config.yaml
time_shift_ms: 100
n_mels: 40
input: "log_mel"
vocab_size: 20
norm: "batchnorm"
kernel_size: 5
residual_init: "scaled_by_depth"
optimizer: "soap"
merge_dims: true
adamw_lr_other_params: 0.0015
ema_decay: 0.999
batch_size: 256
warmup_steps: 680
weight_decay: 0.02
Rows from block 4 of a small CTC audio transcriber, named by matrix and row number. Rows with one number belong to one channel. Each number is 128 + 24 x the weight over its row's rms, rounded and kept within 0 to 255. All counts start at 0. Numbers have three digits each.
After each channel's rows are labels from the 100 clips, of 14848, where the channel reaches its largest size: "lies over" is the class under the peak. Only what is clearly more common there than usual is listed. The data: strings of digits, spoken by a formant synthesiser in many voices.
# filt: filter width-5 conv, dilation 16 (model.blocks.4.filt.weight, 128x128x5, each kernel summed), inputs 0-127
# gate: gate width-5 conv, dilation 16 (model.blocks.4.gate.weight, 128x128x5, each kernel summed), inputs 0-127
# out: residual pointwise conv (model.blocks.4.out.weight, 128x128x1, transposed), outputs 0-127

filt.13:149108119091100113123129119137184132154123147131143132156095151115145135138168152156135084075166109134119090123142143116125124108101142137089159109159115162138088121148079152130110113157074092126135113165117106129134135135166099128085152177116149109115135139138146122149113113089126161121109094158140067133161119194127148099122138136133142162131118127155110146152140123094134141104128
gate.13:106153147136168132126153126137140169081141115104099134132146153095133095124163098152125090135118076149134097102118101117104140134133126119141171134150130159105150132134097096121135093117136153118176081122083092147137145147106133125077114129133121092141111160167108146128143106114113119105093144170116135154134135101106178126156100119150161092096094114144119102111174100113090154108140
out.13:122111121119136159126130113099124145155113103140149127105147127130147111095099155132166074110104126101124114121148183121161160105133133107091153137107155140094122131122070122118095159112093139126139097156092131165089123123107151152103118124113132141147107155132150170139158155121111165124103076094123130155164096137118093132166155137142118162068076138116130112127122137095152108172116
lies over: /u/

filt.46:126128110140091119150127125142059163108167172135105111144069113133125162142171149106132139144095082096143147097119125122110135105104079106146162130131140148122100144102152141087129156145110131142137108147143122150103136157068131130080133152117105137093155132155113115078116132084158063120096161145153129117128127142113103145129106127122127124116106141141149165112129114121161147134100
gate.46:127133149127138171128124116141119151118123121151145154119112132093072138165115105127147114134136127112144125140070167135148084102075156101114136175116133132159136136087134145105171086107144140122121099113123138120184146121134077170147089154131154137074117122144150151140139127081125123156128117142099115141145134166085109110148122110055128125144149136110133142164084144142139146122125
out.46:145104115153158161141126135125149148174110128122110160126096175180091118099108140097165123116107117133160119129084109119120101104158095124143112123102165125161174129091130112122158118122116111133114128147162090101118144115141115147112111143146150117130153091125091113135115123152126136125149152112121144109080103132073124110112090139170129100165065083184117146126145131097103153133109
lies over: /i/; /t/

filt.54:179104080118125113127120126133080121153106128140122141106113149097145127114130111150151079126118151142127147183106106113064165140121123121128105129147149183152130102135134159135137106152148147128084152135146122193081107130108138109134127116114107108132113159131160168130112114123143110105157118178108102138098085155148119154083104165115175121140121143088149135092129117103122134149141
gate.54:123116143108105126096135115129182140171123124094120131077123141110140090127147089132127127094105095117149095109082146115139136120090155132155109134091104112188118094122147087110175144135136115173100134129149129140141118101073096139124118115133133158122094136137112140103118157120126087109142137133151134135152096136155124188156156122090095095141159167123139183123126119111127144123093
out.54:115161188157162161128157092136108113115157149086163118117136145111083122114147157114161145125097118165148125142071141156174150144128156128135136138137158133141134171144136128136127125137171076134159130171112114125114126126204157108137149134141109134130144167142109134122168058158102122137140098125119153120131135131147096101113114104111138118104154140114153124165116120133154104114114
lies over: /f/

filt.120:134150148120134103129148167125120142146153158175131147174115135123158142138152125123115108102176139152168147111112140140101134092110121142146078127155125138125176085133168128152083085114081129130119119121155098111109115148110154131134129126150111111165132153122127183142147140160139143091156151167120109103116133121129128135166119145083190144128081097137184140114093140131154104130116
gate.120:104155112153151110125140144112153084172157139140129111122141109140161139132149111129083064108141071144120131108127167100137131142130158128131092154082138142133126083115113092117171114082103073067149130148129128133130135130132130115134104109079132122167164161140114142151180125114106113142131122129130120111151165124127106130141144104127132130177089113112184118126160140124128106147104
out.120:153135141105137145156121125142093121126112150117129119135121101073165110124120139114099155132167172102185089136148118142131143147121136125114154148111103129116092133131134166161102175122128149111137130136138135069130112155142118106079114126133093212144068154144140117134135081109136080160106108135132155131133121129140132109097122156168102139115148178145159138106160104135146137125125
lies over: /t/

filt.3:161153127145155110106138156156104098125139149091124106099128118081105119133122087080142158098145118113087149180112116094168143142125126129149159146103137097138144146148085101133154130130105172159122148136130145126115070132127119117086094090127125129135154112159117124105130142099099107127149078106131100176147098120135179150095138133171153117111145123138107129110156127144101169122157
gate.3:102152135140138132108098176113099126122152085155121168143142154123122127149085114117170118157176106119102128120106086146139084123144142123162138147112124138090149120147155060095110111131142071134148141143087131125110127062135151116111135133150132121129095141127132118117122118077152124090158136085132130112111184159126136113090114155151140148117096137123085084130134122130160127131118
out.3:140125106137123125162107159094130134099100135124121080133142086152099128153175160115117115143129089139156136133117140107177105128096135098125100104146115143172112108169126120107208101093118147134116151102137097106076127120133097141124128116145111123111136131106087107120119158135136113153149160143129123112102111143128151116099173134082147145120108048127102146110094110146117124114099
lies over: /eɪ/; /aɪ/

filt.91:143157141171128145120165152133133133140134074134132085119114153143156073102153118120126119132149084099129098137119143156077109097123192158140140103114160101094119155124119141116107136128147113122076090097117120100125157159129110182115144147111141173160165109132117108081126134127121144158111140107124140095108080110125118158128111127114083141129120167094111159110165148133129133119121
gate.91:113167143163152113119126144103152112121166126089138127153122146132117095136102150133151115149098140140143174057112139171119140125118120164122169146138088126205110144119076121140149137127125087127151098122123128118141127111152138152149151143158106140106169161136132140113157154154129108133162097094132129185112114130130152147145179137132062114136113124121150112095117097118140123111152
out.91:106105121146122161125087138137114086121070120174080126136174129129156154155133112100163151125128139109068145110127126145118153104158174103149142121118120092095150151108135067093135146090157120126116148133094096140085139095135093127138143123108126154142137138167115133151112139117151150137164115130103110186106105104116157102122121126146132136113084088100113145148129152108139112157142
lies over: /w/

filt.37:107072161159111134132119112153156144150127116120126154118102108105148103106126175157146122155129106151110145093172118103155119120158133087088146115140097110083169103160179113137146146131103163135128114174141156097121151116146143088109155080120169142119122118140143108144135150099108118127094099094124113109103159114119135084136081127101123146111118118090126121117128188150109117120149
gate.37:137153134128130124135129194129122133144135113108119145134128154095113104211144126131142121114186111125124164108114181075124123122115124163134097133103096116124124124094124150148144136113119171147133129131089098176134123103155106134116097120155104144188115124125156184111186099124110154104162139118147166111156127108148122116146115121112143190118099128104151135126122147138138122136109
out.37:116137112114139117158102081129133081071135128101131116104149109146127144064110085155127155118125167160145152116103132120135119130142152109098132128138171145169101129164142130122103129151161148129150102117103131123147155146163079179166132134107115134104141120103151148111159125120106168176114069132131133170133102151184104148114165109140166158119141119135140111151127130148121101125118
lies over: /i/

filt.43:150126114127112123096171119147119107126099139106120105123151173175136092116122131153135144113151105087126109134114151183159119143087178159162112136128136084134120128106095143133150149125066129092110163108116176116102125123165109137140097161114152118139152122121127156147127132132103132158105156121169120153145112116117150115179169147186133119141095164130139142092106119168136127107099
gate.43:137137117120118107093111100125128138097148113119120161134156120096136129175136123164101106182130148091172096144123116144130113140141131115128104135147122148149189112131094085156158108120165151089163099189120106172134107088083096149119137166161153111122117117113151123120112141179108113137126143136113138156144161126093143139148133126149097081158128153182112152124133147135112135114112
out.43:075122142115113101145127082170126129183119115133104139137156177134129117122069117154133162128122115114116169114112189120129123138161188144109089106116123127131143109146133103118133154132107122124132132117136102135119140122148111137105149141071108147124147156100110070126165115168099149149117137128136111116153137116077146096135115118169150135168104092150088127137098127139092134124086
lies over: /aɪ/; /ɔ/

filt.65:150120151134141115131113166128154106174102122107128146118097109118122141144143147101098101126125137141159168096131140108132099147099131128114120125117134099165121159189151111095128125085114091095074133104130111130070157133107111125123107134166111144148178169094102101129140142137141094112121136133095142107137149123097168115161139164128154135151081097132154140076094120085127148121098
gate.65:132131126110143131123119172097149107144097126104124161136109081177099088151139105094185125129120129133113131119085130155129059136145163143150114138100118114110095152140101139121143098132135104092150119138129137122148120106127096122099177112136110129149120129137142137169175109159139161110119184114120159124120163087104136178128144139157079138122127147108150116123145103143123149073095
out.65:103117106076098094150137115094118106080092106084175128146160120162123080124140126117141139142108134108124173126111135126140137159178161164133100109110115121109163100165123117121129101154126113098156144120143125120147139153173130097130129158131094143136117103137118102117154104111077142143148145164125137120159129082128122135149171068129136102117086123132107142157155134167094099134131
lies over: silence

filt.2:099078093092139086157118115135161110139090159177143136145113132120112172137136097144118105121124098137158141121124100140101097114161151144143124142130175126183116108145137146119094140088106152166122127147134171120130185136101120126111140125116156111132087130127132108133162131170103121182134158139093129139105107174131086092151154088122144120149142139122156130139112082109158136130114
gate.2:108141115147135169126132162118103137110158111091117140097156103123142125100148115179110100099104140097110095097109138171140135179125144160123147167126108173139114128114155128153149174128083118115179163126130158164140122126124111149104138139107083087136132132136113144089132089133109121150145114174100072154115139154123128184109140126139097122125106095147140149174138122117136097135154
out.2:118128121130130105106154189112129085140146131121123098144112074129124141143144130132113100118106106148088107145168130127105143138126100154125120139150113147146145129158159135188098133110141155140128117111156114135168099172115142117125095145154135137107105059149114117118081158085137150152071121118145115109084119116101081099133174110124163127162169121152093118140127108135094108123133
lies over: /k/

filt.64:118140155128158122146131126139104131114073110159078093112174144149155099179158075159121130141127098138123126101107155147083148122133135149132158114145126137106147110155086075138118162141117123139144144146150099151110134126130090098126094164119138144120103177118090116124136149098155137128112159176120129146128078131143113118100166132109119116109137096110168122124132073101115096137099
gate.64:072121124106075131091162125099093143144120114092099114104123143119135108145134124142126087112124079138112167106088102155142107122130146099132130186125150133143160158100124096140120134117161136138134100161108100083102105123143122167157150163092134171110146141116120134174109065103122132182114130135133156113123102138141137143171101107155130095111104148122115107131133110135155111106145
out.64:121154119093109132119148142104120121159141125114075130153130150088146157169097116121094108128120098106145167120170138163080132148107108174105136106155158142141102140107081151185125135107129141166113111148126113141132146120111105167151142133109134183139089119099117129124124140102113144143116117118151113156142085132128154080144166146138120104122111174128128118105114155114187092136170
lies over: /aɪ/

filt.50:079080127115119130160132184131144142092142119123165079127149114122170118102098152137152138142120133130115139142122150092136138131118148108131124152150155124098093142138134070130076129165111169191115137128138128129086093150108119139114090108118141146110116110157162141109148119125123164108086135128149146113088130106124110096088129129134114114153154138113149174135190133145160117132169
gate.50:092105131138165096168159122124074157099143130145140153117107131147119137127156140145117111098140117132096127064126146103114138103133160117142138130118111145141127139098129149133126128118069114152131188113074130116109127097150105127084084137152106111144127139125110116132138086099140074092141140118126151107077113092085098103140125103123101175146145169141129152142138136104111142169151
out.50:148122136104145175127146140148092151106135135107127120130113158106097107149138142108105133115121127156115166169181107124099118132105093108135120110112149129137123129140127164079155117117125116142144137156100114106126114146110155048138136135163122153147110109157181076132141121116198139142127144118105130100114104128135134166151116144107147110150071101074122148087120156155109166121123
lies over: /eɪ/

filt.82:102140109147136125112115163135182122145156131128146081184119145144156166164145139148143145121134136146101136120120123142163101180115162122102125123128075102127123120113139122100132137150100170058130110111106156114158120113124167124094109122152115136178135145120130175169105103099083125147139163114140136102130171102127102135135126093119124117131158118079101095101113120160121105122099
gate.82:129143149131132113122149121136090172126143122136128116119127151116161126100168072129120131142111147113174095145116140104109120131146109125157147176063115120091101152107124092138113129179133156158097131144136122170131097107081169125121122143159189136116114135114128171101100156096117140154120108130155109166141120118091123139144132145127103106149111137160126144093184156117083092136131
out.82:145133123136164104150157162123169118112136123114154143100108178115117075170133074138141092144133102151141112126129150116104096127158176161128136130168112097158141099126124093122122117108129133087100148125212160123208149091149143108124155108131133124134124122164134151097114150127110126145150152122106116156129118115119149135129108112133107148122171122148142139125092109099105130165137
lies over: /aɪ/; /ɔ/

filt.18:128088158134125114135118125106170119104125132131119137147110139105170133147140118151155113104120142163181128142135170131133127138092116100122150125156097085168187084076092155144145161142093163085125155118137157159118149134108097121141136148129088146129146147141127139117102105152118152097111143138106125139065110122101101095181143153105113130147147144135105102112139079148096144132145
gate.18:100129136130122120150129120133133114085135167168116133126115121094104118176151150116132121104112132119117124177134108138144099152133163099139168156151132091135130103140095120151173118146125184133087128120177149084136147154140128094147133129164132097118164109093145150122103114141112140136170077133130125132105135118104172092146140138073120133124072139082118166088121099127109093138117
out.18:130082135136128145126146134156153123090133102130160146134108129125130065115118088146121150105138144105128144149137077124143126155110104155091096150091110122151132082154135147122154135143159102126086112110106083111114132128146126132109139181121159093133094141152154153172109126109136163124122132107164090114083122128121095146128111152134129133142113132064164169099141149170091129117087
lies over: silence

filt.107:170157073108102153126119112094131186110174183121121149124111135153106138150089115096136119164124163127130153131159107124198122088144132114114101146124083155101145120110147131148166101122112137096132135117131172145136102158136137132124108115174109112117133101150145101153105148124099118133142128152102161158151158161139119140128114160091138115133128140112105123147121107131178179148110
gate.107:141115140125137134116124110126094141140170166137128126152148176168134127085179083117152126136142114127097111149102117117123076147130141091131147159116123146167119132132124104150163164137119151151143125123147100102140134128168147104143102159187091110162148135154091144120155120079138152125173152114126162156114134120158122094069154145099123102143112172130150152121129108157155131113166
out.107:118100147112114133112104145103126129148067120124130160148157126108080093108100162119160155103126121120106121129103128120118124196141140133156108147091132140150117130153132103092125161123123093103100113093141141126107159070150150183136108113121150134169130116169136173112130143116162146118118131135139093136143155125095164142175144162094145126106160095170104123118114120113089089113131
lies over: /aɪ/

filt.103:107120088142127150131132113137113143127168145108123130124144121132097159165174141127185128146106191124152127129109064156140151132129194115144133143122145071136137169112117127127134069124172185105114135095154135123142124124148085127136192113143110096142158112112132122126139154154141104126169134116143104116129145113094141154164121166140119141124150151099116124137134119137169151117131
gate.103:094121133128119166133108149124144115171128137122118145112124147105145119161168090161151088116148110137081120162126100110099126150138136082103134140108144165186131135135130094116158157165102115149165126129082128162121139148124153136128094143081152179175121111104123159181167134121096130092118116133091147123133105167133133095111130104080166114135111097113147125117135130128126099111105
out.103:125120117120124118131118123109118141148102143106140142121090110125145141068146090155168149124155126137065129125115079123123141118105131106103053117070148105136117150127171096113144136134115128144132132142140101122108175095151158113115137105105142164139121166086145147163102108093144179094160090140128123120160146090117169147138134158110112110128133086165118110106150125120119129101117
lies over: /aɪ/

filt.7:135145130135107111112124095180112139178105130115130147147118114136105136112143147138123127178138117143145166129134129108145082119163105157126111139121089132113135136104121116144083129111072183107161174117138128107134162139149149116152134132121109095144163156147100133124116132185078073101148137142089100130125081120117116134153100110131109134146092129089150171093092161128127144161132
gate.7:139125133117126150147110120163111120122168144091110141140152108122145129153149099150104083144130074193162142117111146134169099127125146143153127184115095155127165160153067084093164147136155118119111106151130112127139112100139088138081082109113164122127123122142104126129137142091159183090184123143105134138121143137108134106143119115119105116118098115132147130118139129087150136150133
out.7:147138119110156120151084069161144095135104122111129141087132126143121151107148114146119112092159147115122150139164117127132117131116086122134111131173123178125083095099147112120154123118167129106113106139179123113143124146131129128165153109163117105144122126121126109138141135195137138122148108196126129118126117155153174142169141107118138131151151184153112094166096121089101106092143
lies over: /eɪ/

filt.45:186104131143145110096160137094121107099133133108112144121141093134138112100130125132159143106127121131127160122188151117155142112160116169119089091113135133174128163119109102110101129139123137140114128104140119162098134110171110186151145086112109129129175138106109157150125096098136096083106131101147136142124076139134101170131150122118129162115132107132099102189130147088147099113105
gate.45:139112061163169121078114130140128109130146103111115112157144103117143138088145116109148157103178149119073152084106123120141108110194147164111142117107116127153159146113138099147122130167122154115143125082140100155139116097145135121109177147147136107146127149105134155131132119081147099102100105111142104138148109164128146115102094118087125102124155100103132122120155113144151113128171
out.45:154085143107138133145127141073121118154162096131126104159121146090117142118090119090095152119140148192155102105128110116145135136125086135155087132104162086161107132112115146130132121147155134174129104161119103086148095138135131087140099156100117123167131106094113131143123163156116108136110119111148166075152116175132156141167159129130127114163117119120133090114122094105155140142113
lies over: /ɪ/

filt.124:158122109133119099124115092109100179154120157127110139145090132123120120135140119143130094140131176153114145136140062144097113135126128123128133151167178144165119084136128141154144128147144178134165164127118116161155163116097153112107122168133100187118179134113141113159084140127126155125115097127083076148126129122089099131127135147114106116157122121111120124141116133085159080104125
gate.124:146135121098132114149142138163126107117142115124122155133087144112091134157102135171102115073109107140102125105083143160132132127146163160157094104119105110065091142100175137134123098089109110143082149149117122168155153135109120158103145135117137126140085109137109143144184130154124099119157142121122129084124157138114133115099151191095093098115118114131123152142116145121105155147095
out.124:090191112199157134117131116141130102135116144135168146139147146098110127180090121148179144073094139132131139137106117160171119145141168135134106131112125123112092118129136160090123106135118132108144124146108103122120134159142111139149123128124119092118143158135107158039161132125123098085125143116136115093107150105166146129112110117104141152141130160160128098157134111126140140127170
lies over: /f/

filt.85:130127125136160133115126157174136144107148132145148154094148145141108120080132119117117076120138146154149091129146127123154126165135093108165164140140136108133081122103151127103105097148114168136129161108129114171132114075125126133140205093140094109164093145099134116141135134183132116126135114133154139101140074171138125166091116108109129152112156118150101162150092141136131134115163
gate.85:127123147124194122136131157108127124122131097169104161121104173079153114113125120161096070124157105138112117096128116126141114153126116108126139176125142097125152150151121109145119113148136140134099095144114122116142147091138136115115104140016132137118151137112138120116113109126140152085147145141086106127138104096163131125163101131129134135110125137141172074119148083100140112124114
out.85:110105133184153137078094159177162132136100093128063147123159110149132078129078121134099087133142139156123128149104118111139114139128129118137091138115132107120114159129123124133133127143131148127132139127144119107143167118128106087138126082165100121165142112148093108145149123156098114118163128110124109091143087148121151126124144098167109126115145157211116111117146129138078139116110
lies over: /ɪ/

filt.27:105141073120119132058130117139137130112113155123157110097113149141113180155135131155124098165168146122122115146132110082107130135105132129105086118158131150094078121094136122144172109102119134123081118103120118119131126100152116148124142111160149147128129118149125155083118162155150116155158112152123160087119141109081172155177142105151146141104094112154136147107083137099101138119117
gate.27:127112178140155153137120126146121107101118106140142101117155107133141174145162163109128153094125128163108146142118180131132111113117113127150102164092156139145152144107084138131140110145171163135113116122190092155128113112104133137142135120121164122131144130155141169112152098168136147145132162085108126171064175138138147107122169126178127114126138129105138170088139114100122104112109
out.27:133128128144167141148147143128134137155135105123114130106151106108129159101123171182149148095131157101103150160164136131118107107182100071091155110128095200071113089107140141138147140116147181107096129158130145120115121121132117148104108099103132112123139131155120094108147110150124119093143141137151141124128105158137124132152123139158170143150153155114132183150167175128113114133134
lies over: silence

filt.99:109106141143165124115131137124095135140085091138104154087102096096127127150130092134141115145087108117197145137159096122099129143160159139118094133136147130139139098132121111124131137139107155066172077098149140131128124135127171176147129105117151151120124134154178135131143155093134105130118113145173128083121176129174080149113112113143127108127125143111132096115088126154131118088128
gate.99:112124100115147090130147152130174117119151149128114141142093136149103138109137118139125108132118096114105095133172122124099106141106093127138133132123152132167145102131081119110151114151145138131120136133159136137138134111150148144164153135121158133071179109139132162137143111158090108088147187093162162104150139076131116127125116113166173113158090130110157129114155100092182096130177
out.99:149083155126101157138126082122158148103163146087096127162115135101159096133131141133085127135153134134104103118154131104129097089111125163104139093128110161138081113134136092159140108179123142136191141114118133146135131144120169140175146153126128173103165098151108137148106095133111111146136101120087182158113140114125141113110120120144184117135117144170097137113137125112116112107118
lies over: /w/

filt.17:122151148097134116112102107113082106109123128137092140117103107125173138143125113127107114144150106132113108150140137072109106117111171123137160125098120157143091106111105151150139139125110160148155135081114157138144150142093164124164081103134104103137126085115099160102160134122143103152084155121121166159157127158105114111182129105102129078147071138131118127096129101135098129125083
gate.17:104132098144116136092130156118111134088188087105105160122125145137133128132121109130124111092143091136078086134139178191114154162086139139146094136102121145132099125098090142107128124120121180138157140089116110138144141122132135168108128106146134120122169112145155156159142151133127164176152094142133116127151120147119137113152154110155096160166118142137126163115107153104140138085088
out.17:109153155130102140100135143141119156171105135117137145115163126118150143130118080147083102173118108130141128108136173116135088109151096079071130133140116119129149165133137133129103182138115146141145094105141162138143117125170164167142102135142161153140099143104141121154149103105154105129158156120071146108125116160108127110099112127154123102090112108113087141116150127118126159194112
lies over: /t/

filt.4:157110095127130101185138126101146170116152140138092091105120197119101116145111116129139134093123117137137106134111120192119120145121147107153103088103138157130190138116111173113135149147146148172121084113123139152145142114120160149167149141108100092093126131109115129095102138091160114132130139078135104142138108104129119108101179139138122151143128142111107139114129163119143119125071
gate.4:119176124111135156111131164155110134133157113142130171128146130112100133126143116149142142099171080136131123065140134151088167129115124130158096104113111109139160116140113118111133127140109182149110134146167130172139187141118146121115131090119143141129100150183113157088146138179172131129145099154119159161105142118118120161119105114134117151102181108147168146126121117124101102110089
out.4:146124166172104126108172094095143146114173114118152136103102089123124106130135099137139142137094132110132131158161105139129115170128122168109144164167165158077124137166108108126139129129135078158180149121103123152111142140159137105119191121154147105107156157124161149111126124141153154114133088139127178122143120168172169133138144111108146150110106160131130132124091127110117118102149
lies over: silence

filt.21:140148134115116107120089106081137087129147124181093116127138145112108184143119172143131095120143122142159150149131108092168128089118128121105142150072145141114154080124131181162189130149113186127133111135165092110149135130150105117111149131125174139125128088108136127147119133173118123133115128156137140161141111104118144093134142112117114166114166137133160147122138148162145120093156
gate.21:161116143170100132088133101111114143146131138102104163101150173125133117167105124117129119083137088134131164142129170130107138128106105152163161109161118161121119132109163112110173127133124095056116107142128126160173115110098068143127135129085136100111138142108099156116127128157116095131141133158145112123103146128127119146133113152094090140141130091093142188112134123140103098108170
out.21:149136132156124113172118104130150107127078145113110091137107051110179140156086120161113106127129126135157128108138100141132079135124149120089135093135088112109148137125157145097154111125123149117128147146128114143124117141124095182101125153092155093110115083077128111098120096118160110133152132118125093123082121128145089114123125119140129119128136130156122139103158157069126137087169
lies over: /k/

filt.41:113097088162153172085111117126126142109125080103154098107159124119131152118136081107127161156109097143130151160141139143157127155113122161151104129125151127123126099151111078150097098147136115096103127142105145168144136115129151165127127156077093134140130106126122110097124151112063123141152106126149107141165135119144125134099197145130108141096142150167121078144161133126153150147105
gate.41:123098138153134154156107127103114152110150099144148183132132095100127101129102134114129163100135066134083146089187106130113119170155131120166106156134123142165132153096099113099151122108168140126112118142122057124104153120126177120124113157111126139112049113109137116126129097094163130093144129124125123114097147134142137154147116157097129116124124120161130110104129134139087115115148
out.41:119122168117140094109121132116148077154128102156134136154157169177127148180099124144156095152122081125124083110150136132102099152125146139134098116138132091114111176123107118129133105163149130102110148097091156107142119156144128136123180107095153148132156134149118148095155150107118160109134154136126141134162153134117087087114103122156117057108103132112090113092125125140141157108119
lies over: /n/

filt.94:087137121131123146127135124120111141075157080117142078110120124129141133108137154150134124154099117148146087165140132100136113137147154082131103157154154134105119141148124095132088121138119142186146122122105100168107131139122102145113119134095130082109163116154130116112129110117151151157153058140130129153133139168160123167121092146119081134183139118124097108063127126122138165119158
gate.94:134105145181147134082094137098122103134135159131100150149138153127072109188168140118128126081119121129121092146119122107119130135117140132124091126125127144128161162171111091120147142173110159100096110123115159142176134120123139170086118143152112141142140102097129099149181089100166161097183177110126117144135116098115133167144149155122146114129140140125105117124149144123139107113129
out.94:123126139186161141103114148118152145175125162124136124163094154109140105180125159135128122156136122112088107096110147100164130129121121129182127124092121140160129115157089128090140156089122136086136135162139118107109134126126155142119095127155161145161181118181117131109138170127139138107136157109124126147129174114105131132123139165091168163140130075126098162138133143103151137152098
lies over: silence

filt.113:092107161112155134111143135163172119126112065165137112146097143153111107179154157170108114128138118092155102116129145140134102117132142118125114169123129137154163179127140101122134124127137142125123144152107107076144189132128166135117079109127160082112127121160103108153110157131133138078147139130084134108140124099117089114073128102143158112112141169122100124114114093141138139115132
gate.113:129113081147136173132147199135099113150094120117123159151103101118141118113132123132170091150115129088162121114117068104107144154133160136129115104176147136078123172144140137112120125136136129154098169140109094129134079096158138140111155092165153110114139154178127165158138137157112110104156154118133112139100155132125114146114139132145114152119093140090143096130139133142120095163145
out.113:132131121109092137114166127109171110137135178162116114166080127132142146116134145144108125132099110132135142145146162137119131110102142114140137135133143094122081125079116115136129126111103117135126131091118096102158144122121137122148158164171130130158054122116098162109143097091124147125106116166077130100064113127115124103134137147143136065164116116122063139129111140145080131106131
lies over: /k/

filt.19:146153108132131117168104086127130108126145156111166158104148143148128112143167156130108133155138087147168119140133094118083114154090136149108164098145147095160149110117150103073158117117152081139133160170095125113136101109125149141150139113135090150122119115090128122099192116073135109097097144125103121104122164079140142103130138139144122130106119105117120153108111138082142117096111
gate.19:123084121141147121121108129153114120111119141075135146107147134106140102092130121161147116097119081115120107144126140147130131100116138117108110130111108104184152144133076126122140133126152162161135126104175106169170168123143121128115134137196073134148140111150127088122101127143141083071129114098125153135116154193135115092130108161158138123089125125141152162140105136134110100140157
out.19:163132074143139097123158128171106136188123127083131091125133120073139102116165127086130119127143166119167141142112097142117140151126094119165145149130128161166135137105105104116140172132140158114125109103150174118086130131139126074149137129148107117122139133142113114122142154187148122157147129143144121153094156123161150136124146159158143164167147120070121123145107140138109142149161
lies over: /s/

filt.16:126125101096123126164150120144131106122099139139121138118154123138132097116084070158122110157155118130139170137113133120114150122132117186116156091123074150104107152115086117145110149121101179086116107088133137123089118104118153144155103094148146099170136148121159136078120117129117119132081118133134109127105130146127150103082152126169083151127118068119147108081128151120114113103132
gate.16:141128073107100123109108156146149104135144111126081106124089118124135095129147144131124113128203088088123122102126145135132081148148127094133144166167128160127175113119073101148148127128129148143116111126116128114137172084127108174081140118102097171123111104136119129148178139103100100109162107113120123178134117136114117128147091169138097131126134148129118098143118148125163101122119
out.16:140137136092128173136129110119132112146093106133128158124144123146153153129133130154141099159081121143147094063136130129104116148135134095148124116118123127156119099108120147110158076118110094151080127148128110170101123140148139086141145137109191123073150098111106118137107125138093106125152151126169108122159130153088136141092102133129140125048124134133139137159153166133171127128092
lies over: silence

filt.51:127147157111116170131117120106132133150116156133078155158131135115105128154145141161116126129153136112079151118155100100136158148103105138179176129097185092139111106113111127116154157146156138069122095135156118126111191154096117128107107143113129083103102099138153079127114160155105109151124102103133109102080111130146142088137109105121135148128142109131154154080123127144109122127121
gate.51:114116167122101126084140108116096172107137155129107136147124123077115126107166134064129107153114138133109133131155086135108129111104136136121124119139134143092135134101101097135140129155098158109156120142123159175120164130101111128153146150132122137119159098098126164122130157126103103175158088146181122108082131128142098159092109167119138117088082145117141116093097150136167138082138
out.51:140102140144139112119123136156119080125153142157079109142119158127158133097175148130084146144122120142158140127188165131116114172095149137131106086120124118127103143121126125193109093151126120123135163108115163142099127121095116113115104170122141155105120155121149122098149083090135090116125126120164131144097124143150077103133107185126139137091132133090141145109143137116126193119126
lies over: /ʌ/; /ɔ/

filt.80:100111107145138127113144096137113108144117102188131167123122174117101138127176152120139162120149096127114134147127153115148128158155095116128081125127150107115123141123129109107156150121083097122113090133149100138143084077142059104113126117068068184156129120137142131122142146160145127116090149156116093128128095159111137120167126105117140124137158129105151118145160123103116124109157
gate.80:096156080112108144136168114089139100121143080096135151129136091151181119118109109166106098147138124151131125118101151135102148130122166104148124084135134100161106110112117107103191114122167122082178126065115122135132170136111093133151098164089140103136147122164110149099102124139126148083141111141134123145127128130126144130088124084104127147124140109122143150142110127116149162125155
out.80:166081150144111137118116128165165104115125153130120101124118129107118152105116147200143138110111125132120125121179171127166085123073129150166160108137152120120117148160093135118159111143158148135130128118099133164125140140150117091125116109114126140116120165154124128141202131099108101091140116118083135129115114138118094124091115123117126154083128106185108090144135127114159137168104
lies over: /i/